{
  "encoder_arch": "vit",
  "model": "masked image model",
  "dataset": "rendered landscapes of hills, water and sky",
  "train_examples": 36250,
  "image_size": 64,
  "crop_scale_min": 0.8,
  "horizontal_flip": true,
  "translate": 0.06,
  "method": "mae",
  "mask_ratio": 0.75,
  "loss": "mse",
  "encoder_norm": "layernorm",
  "encoder_norm_position": "pre",
  "encoder_activation": "swiglu",
  "encoder_head_dim": 32,
  "encoder_fused_qkv": true,
  "encoder_bias": "all",
  "encoder_qk_norm": false,
  "encoder_parallel_block": false,
  "encoder_dropout": 0.05,
  "encoder_inner_norm": false,
  "encoder_moe": "soft",
  "encoder_drop_path": 0.15,
  "encoder_num_experts": 8,
  "encoder_moe_every": 1,
  "encoder_expert_mlp_ratio": 0.5,
  "encoder_slots_per_expert": 2,
  "encoder_shared_expert": true,
  "encoder_patch_size": [8, 8],
  "encoder_layers": 6,
  "encoder_width": 256,
  "encoder_positions": "learned",
  "decoder_width": 256,
  "norm_pix_loss": true,
  "decoder_layers": 6,
  "residual_init": "none",
  "optimizer": "muon",
  "muon_scale": "match_rms_adamw",
  "learning_rate": 0.0059,
  "momentum": 0.95,
  "nesterov": true,
  "orthogonalizer": "polar_express",
  "adamw_lr_other_params": 0.0025,
  "max_steps": 12100,
  "batch_size": 128,
  "epochs": 42.7,
  "lr_schedule": "cosine",
  "final_lr_fraction": 0.1,
  "warmup_steps": 2420,
  "weight_decay": 0.04,
  "adamw_weight_decay_other_params": 0.01
}
Rows from block 4 of the encoder of a small masked image model, named by matrix and row number. Rows with one number within an expert belong to one neuron, the router's apart. Each number is 200 + 30 x the weight over its row's rms, rounded and kept within 0 to 999. All counts start at 0.
After each expert's rows are labels from the 100 images, of 14976, where the router gives the expert most weight on average: "strongest on" is what is common among them. Only what is clearly more common there than usual is listed. The data: rendered landscapes of hills, water and sky. In brackets: how many of the 100, against the usual share in percent.
# router: slot weights (encoder.blocks.4.mlp.router.weight, 16x256, trained with AdamW), inputs 192-255
# gate: expert gate (encoder.blocks.4.mlp.gate, 8x128x256), inputs 192-255
# up: expert up (encoder.blocks.4.mlp.up, 8x128x256), inputs 192-255
# down: expert down (encoder.blocks.4.mlp.down, 8x256x128, transposed), outputs 192-255

# expert 2
router.4,165,138,201,241,191,199,172,199,196,221,225,182,229,198,222,163,159,189,232,258,146,150,230,237,210,223,243,169,227,205,212,201,180,204,190,193,272,213,215,161,178,234,170,228,176,208,210,172,172,208,202,205,187,185,236,156,214,216,189,196,187,217,211,137
router.5,165,204,216,180,229,225,180,198,180,191,190,170,235,158,180,203,166,154,194,268,193,196,186,211,177,207,176,218,223,197,177,211,178,195,188,128,191,172,202,240,181,165,222,254,229,230,188,162,172,254,235,249,146,196,198,246,254,199,167,244,173,241,160,179
gate.2,148,185,190,233,185,191,174,239,215,140,189,188,211,214,193,172,167,183,189,240,162,184,160,160,189,194,237,203,235,109,207,199,162,197,173,198,217,204,190,183,168,195,198,184,202,186,176,186,248,153,235,243,205,176,220,173,246,225,194,259,168,190,165,200
up.2,209,204,195,171,132,230,245,201,213,202,245,214,211,176,207,256,179,209,236,150,251,236,185,239,192,197,179,186,186,186,168,183,237,282,214,213,177,206,224,216,238,206,244,226,228,214,196,190,168,228,206,198,203,231,225,215,216,182,188,203,190,260,224,242
down.2,214,188,225,214,136,231,235,171,213,196,175,223,247,208,197,278,201,218,175,174,218,210,201,227,161,204,179,135,166,192,208,165,162,209,214,196,172,218,202,205,214,168,241,228,241,239,179,208,136,205,247,233,236,162,244,211,256,206,185,202,176,247,225,256
gate.3,234,171,181,206,152,212,208,142,172,266,167,156,226,185,196,219,207,245,161,247,182,152,155,227,197,177,273,181,228,190,194,172,241,204,253,164,177,215,136,214,214,234,235,186,204,207,198,202,170,237,181,217,178,234,180,194,183,172,214,215,194,203,183,212
up.3,202,159,236,241,160,204,234,248,169,237,180,166,206,240,165,212,180,199,174,207,186,197,246,176,202,202,230,178,221,196,230,185,183,162,227,162,185,193,156,240,207,180,193,179,204,207,211,169,206,254,195,214,203,232,289,168,186,179,177,201,189,155,230,143
down.3,182,215,201,214,174,191,217,247,165,192,186,209,184,202,161,211,158,184,199,242,182,194,235,174,230,183,248,197,187,149,231,181,209,187,209,183,188,191,171,185,220,184,166,200,194,194,189,194,224,271,173,228,200,176,236,226,171,223,225,210,195,215,115,148
gate.4,161,179,210,212,195,183,222,225,199,235,211,178,182,178,167,195,120,213,166,179,135,217,196,182,230,224,270,175,192,124,245,169,185,248,235,204,198,181,132,200,221,179,267,225,191,211,210,150,178,176,208,199,203,247,260,190,202,197,196,197,211,236,258,233
up.4,191,219,200,227,195,184,195,208,197,247,212,176,168,218,164,171,163,214,149,139,164,185,195,195,183,211,287,166,206,167,240,218,228,207,228,173,165,201,164,184,234,197,259,180,190,212,216,127,170,212,158,194,210,200,279,213,181,146,175,175,217,247,192,215
down.4,201,230,195,152,182,184,190,230,164,230,185,232,215,172,179,198,171,228,198,192,176,221,147,201,145,200,231,126,219,204,243,203,232,217,239,171,237,169,192,216,214,214,206,245,204,188,184,209,197,221,198,181,230,266,130,189,216,213,218,168,191,213,199,200
strongest on: overcast (84 vs 24.5); snowy peaks (52 vs 14.1)

# expert 5
router.10,260,155,221,143,182,220,225,201,180,215,199,221,190,194,216,220,247,255,163,154,242,214,233,174,170,238,189,180,200,233,198,190,144,184,235,181,197,191,204,233,227,193,200,159,216,205,211,195,262,211,184,214,182,174,128,191,208,234,165,213,223,208,232,198
router.11,161,273,223,180,208,218,227,153,232,204,203,230,180,202,179,181,228,194,129,154,245,204,173,195,211,133,178,247,197,194,165,220,230,219,178,158,238,191,248,210,200,189,188,172,176,176,180,214,197,171,188,215,209,185,176,258,165,199,205,207,242,201,260,263
gate.2,183,183,257,171,239,164,202,256,240,220,170,198,226,167,193,204,182,242,214,227,230,174,177,176,220,217,251,207,211,184,167,201,176,188,179,212,233,175,247,191,242,162,242,197,188,204,206,174,183,181,195,193,175,214,245,235,219,214,203,195,204,142,165,201
up.2,169,166,232,157,192,143,224,243,168,182,222,184,219,205,193,178,154,197,182,210,179,230,166,244,259,163,229,210,222,197,190,210,229,153,215,225,146,179,182,227,207,173,221,160,210,185,183,201,204,219,201,177,160,149,205,212,149,190,185,224,200,154,243,217
down.2,173,184,229,145,231,197,233,238,176,147,185,211,180,182,192,167,159,213,183,237,203,216,176,260,238,194,213,207,235,153,180,210,180,175,159,190,181,194,205,206,233,145,156,148,156,189,231,224,186,181,212,180,199,192,197,216,155,157,188,203,270,227,191,208
gate.3,167,200,196,222,178,208,212,250,181,181,176,195,197,206,218,209,192,247,193,273,133,202,248,218,236,217,181,265,174,165,178,210,224,161,246,219,241,210,145,222,199,168,216,216,194,201,217,213,228,209,204,179,233,231,149,163,180,224,207,146,203,228,221,200
up.3,172,190,193,217,171,198,151,199,173,195,186,156,193,234,217,234,165,251,199,255,164,193,277,210,218,243,229,223,212,176,170,204,232,151,250,229,230,219,184,210,222,189,229,205,163,201,237,196,211,238,196,200,210,207,162,146,202,183,197,165,183,194,233,197
down.3,163,159,160,229,221,216,158,193,170,179,159,180,216,237,211,177,168,224,206,250,178,203,233,216,212,207,204,205,183,191,124,193,250,182,221,210,260,209,170,216,244,224,198,202,170,218,220,218,242,228,166,200,224,251,143,195,231,183,162,184,196,204,205,159
gate.4,154,199,211,199,171,172,179,150,269,220,192,189,177,218,163,148,193,227,166,215,202,221,161,210,185,250,239,195,189,187,199,195,195,204,205,252,181,223,241,173,237,227,227,216,228,159,203,175,231,185,231,203,216,264,202,223,190,232,221,189,199,217,176,256
up.4,210,234,160,158,233,235,192,238,164,190,220,223,255,188,205,206,202,161,218,182,190,203,174,246,211,165,131,192,221,217,222,218,213,183,222,198,204,105,171,207,215,180,211,195,165,222,182,238,150,240,204,215,174,144,185,183,192,153,171,200,175,200,259,146
down.4,190,242,187,214,202,239,211,219,179,221,253,210,251,184,180,223,209,174,231,170,196,184,187,165,203,186,183,199,204,221,190,198,170,198,174,176,234,146,172,164,206,190,203,190,177,238,210,222,175,236,215,210,244,116,205,209,145,173,120,170,220,200,230,118
strongest on: noon (84 vs 25.3); green hills (55 vs 14.3)

# expert 7
router.14,246,202,158,231,176,222,191,170,184,219,178,216,209,200,127,213,207,209,167,251,174,244,168,181,199,184,240,184,213,189,198,193,195,169,215,215,222,178,193,216,229,135,187,246,198,202,255,246,162,213,149,197,186,275,227,208,222,261,181,200,216,251,193,218
router.15,168,155,209,211,201,204,191,234,163,209,265,166,250,221,153,191,176,162,208,188,187,201,193,220,200,214,198,120,171,151,212,231,193,217,239,169,205,186,232,142,155,186,271,150,246,215,175,241,143,163,204,180,142,207,167,153,243,203,225,160,239,229,179,153
gate.2,243,192,222,197,223,185,184,127,194,215,182,225,166,199,170,218,237,225,153,198,235,221,205,215,208,267,218,176,198,189,151,215,175,233,188,178,232,225,212,146,157,222,229,201,189,151,233,183,212,163,192,172,227,221,194,159,230,183,202,184,238,252,202,203
up.2,190,179,194,241,217,193,179,171,222,205,151,238,156,171,215,188,234,184,175,202,238,193,187,199,181,232,180,149,187,193,145,240,123,219,187,197,196,226,208,200,216,274,176,255,192,150,230,205,201,158,151,176,173,182,158,165,164,175,255,169,207,199,213,216
down.2,166,182,192,256,217,154,181,211,164,144,184,224,155,210,207,206,193,192,185,201,186,177,221,197,157,191,126,176,146,222,139,235,250,216,214,254,180,196,193,183,190,212,201,195,184,182,175,210,228,208,163,179,208,201,225,234,198,206,231,184,185,178,187,169
gate.3,224,205,231,214,220,189,175,159,142,193,165,171,210,192,197,229,203,241,217,229,162,179,209,233,163,263,190,144,212,190,193,224,234,193,151,238,213,202,148,192,141,197,203,211,186,218,259,188,222,143,244,223,209,226,206,213,198,222,184,189,170,218,176,186
up.3,132,228,175,196,209,190,143,205,163,206,169,179,159,197,220,216,213,206,216,228,168,153,178,264,229,170,211,147,219,146,200,216,271,228,167,227,218,159,206,186,144,209,205,189,163,214,233,192,190,182,212,194,223,192,169,227,201,217,215,225,144,194,252,161
down.3,181,241,169,213,198,194,208,214,163,166,148,207,198,226,227,202,227,232,179,222,147,138,214,222,228,255,159,147,218,199,186,189,194,220,171,188,185,145,133,176,207,155,259,161,239,198,155,194,200,192,226,186,208,206,212,229,238,319,173,195,186,188,149,148
gate.4,187,201,229,182,245,165,123,216,183,179,196,213,205,195,199,190,202,166,190,195,240,182,216,196,194,200,246,191,190,201,188,244,204,173,205,186,196,179,273,152,187,156,224,250,201,236,195,161,217,169,211,155,211,206,181,197,200,258,164,202,179,253,159,229
up.4,218,167,211,199,178,251,236,208,209,209,257,206,185,204,197,215,189,224,183,203,204,239,172,213,235,226,168,226,151,205,182,167,241,216,228,209,213,228,135,255,211,225,229,172,224,197,210,244,183,232,227,257,188,211,194,201,206,188,219,171,149,208,218,150
down.4,167,198,191,207,132,242,236,196,223,228,221,206,192,238,189,219,187,184,188,195,161,206,199,222,207,220,197,189,175,198,205,171,203,245,258,206,203,266,157,202,188,200,201,125,198,221,229,210,173,221,219,242,194,138,182,219,205,188,198,202,191,226,204,173
strongest on: overcast (69 vs 24.5); snowy peaks (38 vs 14.1)

# expert 4
router.8,185,146,218,229,195,191,164,228,164,241,233,172,189,207,177,123,187,176,237,207,142,163,241,180,238,205,250,168,160,194,182,206,247,160,269,190,220,180,217,173,166,151,246,185,182,196,173,187,155,184,200,211,162,186,213,150,204,212,192,243,129,218,207,175
router.9,165,187,208,212,218,223,245,225,157,143,215,181,231,258,221,179,188,225,214,208,225,213,225,203,234,231,207,206,203,157,215,236,162,206,235,224,182,194,215,169,131,259,243,200,194,230,212,192,147,225,227,190,210,215,153,196,234,180,180,223,211,220,189,161
gate.2,183,206,250,200,211,185,220,269,176,207,263,122,238,243,201,201,123,220,225,151,180,194,208,212,188,211,221,187,212,173,211,162,196,208,205,155,166,193,188,227,220,167,249,224,195,168,220,229,173,192,218,204,219,162,190,221,207,197,160,168,194,190,237,207
up.2,178,185,172,155,134,216,218,182,209,178,181,189,209,178,189,191,226,191,186,248,223,145,232,200,209,189,194,231,229,241,218,225,219,180,210,234,184,174,254,184,190,141,166,168,245,196,139,211,227,243,150,191,195,245,238,214,215,244,208,239,230,220,218,187
down.2,193,240,203,196,192,209,228,175,233,228,191,225,226,182,203,145,210,199,136,248,171,205,224,230,175,141,128,240,219,200,198,185,231,196,175,265,224,166,269,165,217,180,173,179,198,176,190,220,218,195,202,187,201,191,205,189,184,222,175,194,207,224,256,182
gate.3,254,120,235,174,210,244,177,195,181,181,184,188,244,211,194,187,166,167,177,198,212,174,237,189,242,198,190,191,186,194,182,157,234,144,247,216,213,251,201,145,182,193,235,213,241,220,262,196,181,209,215,261,206,204,213,185,179,289,145,205,246,213,209,131
up.3,187,200,181,201,175,258,228,202,214,233,174,282,167,205,184,234,184,211,189,179,173,220,214,183,144,213,178,195,154,175,200,181,172,237,230,227,200,209,213,177,259,205,205,204,209,192,223,198,221,225,170,212,172,208,192,187,247,233,225,172,185,209,237,200
down.3,209,193,165,200,169,220,211,247,210,211,182,246,201,220,153,227,183,251,165,215,146,164,185,248,228,204,158,210,168,178,174,188,228,186,273,252,204,268,234,180,227,214,223,154,179,197,232,161,161,248,190,165,194,240,206,226,255,203,193,179,157,239,246,178
gate.4,211,242,252,218,222,188,183,165,188,252,211,194,180,201,181,194,194,191,203,256,233,213,212,175,179,221,200,239,238,192,184,193,261,220,220,161,217,174,139,219,146,181,189,178,208,134,183,241,198,227,229,217,219,278,158,205,207,186,200,191,225,214,211,264
up.4,228,171,166,188,179,182,242,279,185,214,205,204,251,198,184,204,250,235,206,182,192,224,183,180,196,183,266,181,186,178,233,157,190,166,191,167,186,185,198,210,204,204,242,196,193,212,171,174,194,219,158,176,216,172,246,153,176,166,172,146,174,201,169,204
down.4,253,204,154,195,160,146,249,222,169,204,202,213,265,122,219,219,207,223,166,196,186,192,238,193,223,190,221,193,184,215,271,149,197,220,160,196,165,212,178,187,233,201,274,178,239,238,236,201,167,215,201,238,218,210,194,171,167,206,222,189,194,246,186,238
strongest on: overcast (63 vs 24.5)

# expert 3
router.6,194,183,196,228,220,206,202,247,199,197,201,166,214,182,178,201,159,166,225,273,138,216,202,221,253,152,255,164,209,202,177,201,185,211,176,206,206,223,219,166,210,150,227,196,190,250,230,193,161,194,181,216,163,224,236,212,144,175,184,229,249,183,218,166
router.7,170,194,190,225,179,242,194,232,234,250,139,152,202,240,206,191,138,196,220,215,159,198,174,186,218,193,255,185,209,159,154,199,169,222,221,189,206,166,227,160,202,190,212,224,170,231,178,157,189,233,205,203,179,168,239,186,225,164,181,197,181,223,181,169
gate.2,237,227,176,194,227,253,192,243,204,237,155,214,215,198,164,228,140,233,167,168,189,224,171,200,185,216,245,242,149,148,173,170,220,232,189,156,194,237,260,193,164,156,242,240,182,173,188,158,173,222,210,222,174,240,168,232,195,241,174,168,207,199,200,161
up.2,230,167,168,223,124,268,216,217,177,206,225,225,232,172,203,248,186,220,170,150,187,192,199,209,177,271,228,162,201,176,223,194,203,170,233,165,196,198,176,224,204,176,211,178,193,190,174,243,200,272,201,198,193,211,232,231,195,169,159,156,204,212,200,215
down.2,164,183,182,201,161,192,232,185,173,229,229,245,239,191,204,225,188,209,151,223,194,119,234,234,212,224,215,196,144,147,204,232,207,208,225,213,257,201,212,138,202,202,224,152,221,189,237,226,179,242,181,234,193,161,223,249,186,198,222,204,138,231,140,240
gate.3,194,188,210,214,185,191,218,199,163,236,270,197,219,170,186,184,182,223,171,208,220,198,218,183,179,207,295,192,244,172,232,231,221,177,226,228,204,222,167,197,187,206,242,171,233,173,193,213,152,209,193,209,218,249,138,228,188,173,195,173,218,210,182,282
up.3,190,187,148,229,201,184,176,177,219,185,214,167,173,197,203,217,174,234,155,200,234,194,224,205,177,187,315,174,237,194,195,216,198,184,184,216,178,244,202,237,212,238,190,186,219,188,217,195,218,160,129,184,234,189,188,200,212,169,185,159,205,192,165,229
down.3,136,190,205,195,169,208,194,184,163,184,208,183,228,157,227,187,179,201,200,164,198,239,209,187,204,199,261,180,247,208,186,202,225,222,197,214,196,197,203,232,242,209,192,188,209,222,210,245,202,181,135,139,248,245,152,208,200,214,219,197,226,227,221,197
gate.4,199,220,258,153,165,171,143,246,178,175,190,232,218,204,236,192,209,194,195,182,172,161,227,221,181,145,160,222,213,239,259,204,211,200,198,199,164,241,275,211,204,188,211,220,220,223,203,166,244,194,188,248,231,189,215,187,186,168,194,218,171,216,246,165
up.4,235,194,177,173,223,181,235,147,227,150,178,226,186,197,222,205,214,153,251,220,282,186,199,192,241,205,150,197,163,224,209,209,177,231,159,205,188,213,215,217,224,182,191,201,245,207,159,211,201,182,213,169,243,217,148,254,207,258,242,248,220,202,169,234
down.4,241,225,230,202,175,170,216,137,193,188,201,233,187,211,221,236,240,208,171,205,224,152,193,204,168,172,145,202,219,216,150,228,241,175,156,184,208,244,203,235,170,190,220,214,232,189,200,202,213,181,230,179,205,228,202,173,208,254,181,205,161,139,181,205
strongest on: water: dry (84 vs 55.7); snowy peaks (83 vs 14.1)

# expert 6
router.12,193,204,173,275,185,236,197,212,204,175,200,214,206,181,174,180,178,264,176,276,162,213,139,175,205,204,228,254,175,160,158,222,145,168,192,225,189,203,248,179,183,203,220,167,167,142,237,176,239,203,219,193,229,188,188,230,151,203,217,153,209,206,125,170
router.13,223,212,204,195,219,192,184,266,149,230,134,219,164,208,191,187,216,178,227,231,169,222,189,155,213,165,216,204,194,170,161,143,216,220,183,214,175,226,205,187,172,224,196,224,217,168,258,157,208,200,203,204,199,229,217,215,219,191,222,225,118,244,174,225
gate.2,209,221,200,199,256,139,253,162,191,165,175,186,196,182,197,215,151,198,198,216,226,202,152,225,196,216,178,227,198,123,171,190,202,169,218,221,196,242,177,198,244,174,177,244,187,190,272,188,186,216,227,226,230,208,161,204,161,214,221,231,173,205,172,237
up.2,194,196,185,178,170,238,214,246,199,163,182,216,221,209,200,189,235,239,236,156,148,222,245,174,189,170,222,199,204,262,212,191,213,156,179,213,204,213,193,197,206,209,191,189,223,214,102,211,234,167,170,186,235,207,286,173,219,199,193,161,191,224,213,151
down.2,184,187,211,187,170,208,191,210,179,225,236,216,185,187,220,209,200,223,191,178,190,174,217,189,222,218,221,222,187,205,181,223,223,214,191,225,171,130,228,145,233,155,164,177,211,177,165,205,229,240,162,168,210,173,239,191,129,167,176,165,222,213,228,153
gate.3,218,192,214,236,178,158,172,158,219,147,168,165,209,191,186,191,258,198,216,196,206,185,190,190,220,206,202,140,238,245,213,182,188,202,190,241,195,193,212,218,241,203,154,183,192,162,199,181,221,204,201,190,178,187,181,209,202,164,232,224,233,208,186,252
up.3,238,178,197,247,227,210,145,236,219,221,166,163,183,237,178,172,210,183,180,190,212,215,207,151,222,193,181,211,168,210,225,214,163,182,198,294,195,224,184,248,152,215,222,180,222,188,227,193,172,192,277,212,127,180,164,193,179,261,191,206,190,182,142,227
down.3,180,168,239,190,207,176,129,217,197,213,189,169,200,222,225,186,202,184,115,216,146,238,252,198,202,258,123,172,207,209,217,205,187,143,188,222,223,261,175,193,160,255,244,207,224,187,242,115,233,205,223,202,251,231,176,189,182,219,225,218,146,171,174,203
gate.4,192,213,191,264,170,228,191,237,230,179,227,158,189,173,240,162,186,186,176,214,206,172,243,226,168,137,159,202,237,211,213,167,201,183,234,169,256,195,219,213,228,199,183,203,240,211,193,207,206,206,270,173,211,186,179,190,168,234,165,187,217,184,209,178
up.4,193,177,175,241,164,227,201,262,254,255,213,186,190,213,199,208,120,224,147,216,132,186,210,185,186,187,282,234,169,193,200,174,232,179,249,181,227,205,152,223,219,215,177,173,179,234,185,234,166,254,151,192,190,178,214,157,218,167,209,154,160,204,171,197
down.4,202,209,176,201,198,183,223,239,168,188,199,223,150,239,179,171,168,191,257,212,168,189,157,231,238,203,263,143,165,193,213,238,163,183,250,224,191,204,194,176,241,225,261,183,145,215,212,237,212,262,161,160,174,208,196,185,149,160,250,189,186,219,156,172
strongest on: high relief (65 vs 38); snowy peaks (62 vs 14.1)

# expert 1
router.2,215,147,204,235,204,213,174,231,111,217,187,176,189,219,189,177,191,182,231,224,152,193,190,184,239,224,215,179,199,191,160,231,163,160,198,187,195,231,223,215,122,199,236,193,183,223,229,213,219,210,234,225,144,171,214,190,206,198,196,209,197,192,164,157
router.3,180,144,168,221,231,196,167,153,209,199,177,209,210,207,230,184,184,184,194,263,176,190,179,156,230,203,260,181,182,162,203,181,106,186,146,181,229,150,194,266,193,196,211,242,178,177,200,217,174,211,211,235,223,173,255,220,236,155,200,222,199,212,197,212
gate.2,220,199,187,204,207,207,216,240,169,192,184,213,249,196,169,197,116,209,240,198,144,229,214,165,255,215,262,233,184,156,179,184,223,213,192,189,189,214,202,146,213,191,232,224,170,187,230,141,182,260,188,202,177,221,172,200,217,218,202,160,122,179,177,174
up.2,191,229,190,189,193,185,248,150,235,162,213,187,152,201,155,183,214,202,205,178,229,216,213,212,150,173,156,187,203,232,220,224,179,212,151,219,195,214,255,187,198,191,125,196,211,219,221,249,175,156,210,193,217,207,239,169,203,219,263,195,234,224,167,228
down.2,190,259,190,193,168,183,250,182,195,213,188,179,175,187,163,192,174,210,221,179,219,210,226,183,159,176,174,236,205,229,215,188,205,260,188,208,205,204,251,214,214,268,186,166,234,155,195,184,187,150,140,179,206,231,230,192,166,152,164,226,213,243,192,213
gate.3,195,245,222,247,226,217,185,109,205,181,233,214,171,212,172,169,177,227,226,142,214,224,160,181,201,154,221,188,191,170,178,201,200,203,184,197,227,188,202,225,201,186,216,172,213,238,201,193,200,208,235,160,236,228,222,233,163,268,202,213,210,228,177,235
up.3,152,184,182,194,182,237,215,202,222,188,160,225,177,213,209,220,114,155,241,213,147,186,208,201,212,155,250,183,185,183,229,200,205,171,229,217,202,223,232,161,254,212,179,241,183,207,135,172,180,235,172,189,202,197,250,208,193,190,158,206,149,234,190,134
down.3,213,210,191,179,177,205,199,163,168,183,215,185,192,232,195,213,173,214,206,233,271,215,185,192,204,180,289,159,189,170,251,194,192,218,200,181,167,212,195,212,223,198,234,224,201,188,170,174,134,215,158,232,195,191,264,196,229,170,167,169,207,212,219,199
gate.4,194,185,231,242,164,169,218,227,163,149,178,180,231,232,181,239,153,235,212,242,201,166,199,186,221,233,246,186,217,188,212,186,182,192,261,169,184,174,187,167,217,215,235,218,213,195,159,184,175,202,170,183,187,186,228,233,230,181,172,196,199,200,209,239
up.4,176,223,238,242,166,187,246,229,139,175,188,162,201,213,155,239,177,223,191,253,219,159,212,181,204,206,232,189,222,136,202,201,159,204,215,172,135,165,165,164,183,208,245,205,234,248,137,206,185,182,171,180,157,205,234,247,211,218,126,183,213,161,195,232
down.4,176,153,269,224,177,167,203,250,193,159,178,229,229,209,234,240,205,157,230,220,182,184,216,249,229,195,144,169,200,139,231,233,213,198,209,212,209,189,246,209,178,153,182,163,181,231,148,192,209,240,194,195,217,233,221,263,240,246,233,170,140,190,175,206
strongest on: snowy peaks (66 vs 14.1)

# expert 0
router.0,157,188,204,283,257,241,147,172,270,222,157,192,150,188,196,207,227,195,185,215,118,192,157,180,153,212,236,192,222,208,189,188,147,189,237,214,225,175,167,260,202,219,143,229,185,160,202,189,166,246,198,227,201,196,241,199,233,164,186,188,233,203,181,190
router.1,192,200,201,221,240,243,207,186,183,199,183,222,217,193,207,234,206,165,195,237,184,209,199,204,229,146,269,183,218,140,187,212,187,230,208,239,178,140,178,214,227,238,161,198,180,176,259,162,187,168,169,202,218,139,246,156,216,178,141,144,219,190,230,212
gate.2,209,223,230,119,173,202,174,208,186,190,211,153,207,175,222,171,236,194,227,237,250,220,213,212,152,248,66,210,175,190,194,204,153,234,143,246,240,204,187,184,194,196,236,213,227,169,186,220,235,205,213,183,226,232,151,201,209,201,130,260,182,251,167,173
up.2,201,147,180,157,183,224,224,191,215,180,255,219,159,218,203,207,215,142,215,156,211,265,184,185,198,246,101,225,154,245,209,183,204,224,211,224,257,216,196,180,188,215,173,190,185,180,188,237,178,214,231,197,172,227,151,178,164,163,203,193,220,224,187,256
down.2,242,189,158,238,161,195,146,155,212,243,240,223,184,234,161,174,201,134,186,188,201,245,191,200,190,196,176,227,228,190,221,232,206,180,247,213,199,231,177,194,176,193,174,192,173,247,221,216,191,232,234,219,146,239,212,140,209,205,206,185,230,182,212,261
gate.3,220,175,211,197,192,231,159,154,220,199,177,211,190,180,206,182,228,305,156,210,217,136,191,206,168,144,250,222,229,204,160,211,151,210,186,212,198,259,214,242,169,249,181,239,195,239,231,156,185,176,204,149,219,250,261,250,175,203,214,199,225,186,238,200
up.3,265,208,216,218,206,197,180,173,188,259,233,221,180,155,213,178,221,185,198,197,267,239,176,232,193,211,159,224,184,228,192,203,181,227,184,225,179,178,194,273,199,265,225,165,241,122,228,241,222,166,253,220,176,248,125,203,156,197,213,189,194,197,226,257
down.3,246,220,221,195,201,221,156,227,215,239,185,221,180,169,197,209,232,223,176,158,193,223,227,218,178,218,211,227,209,214,184,206,207,201,166,189,214,204,134,180,165,246,211,175,267,179,176,206,196,197,229,197,257,247,205,201,166,202,213,167,176,227,208,219
gate.4,193,265,202,206,219,205,170,176,145,213,247,183,251,130,235,203,218,253,173,179,208,150,175,183,203,223,148,179,220,206,157,232,196,203,244,166,187,229,159,182,195,206,223,182,220,209,208,267,199,195,171,239,245,215,184,189,220,216,206,204,276,216,235,220
up.4,212,147,225,196,120,169,244,229,254,185,168,213,189,252,177,211,164,193,188,192,188,251,217,220,183,193,205,227,180,186,228,179,206,191,188,237,207,147,242,227,226,197,189,200,190,202,165,163,166,191,194,207,173,207,196,208,218,207,182,177,161,223,160,219
down.4,200,142,241,191,145,205,254,190,210,164,170,216,210,237,138,190,191,156,166,236,211,231,198,173,194,203,222,198,145,255,215,166,165,162,182,247,238,196,235,221,214,151,259,177,213,182,246,198,175,195,177,206,202,166,237,191,202,186,193,193,225,202,172,306
strongest on: sunset (63 vs 25.3); purple alien crags (49 vs 14.4); snowy peaks (46 vs 14.1)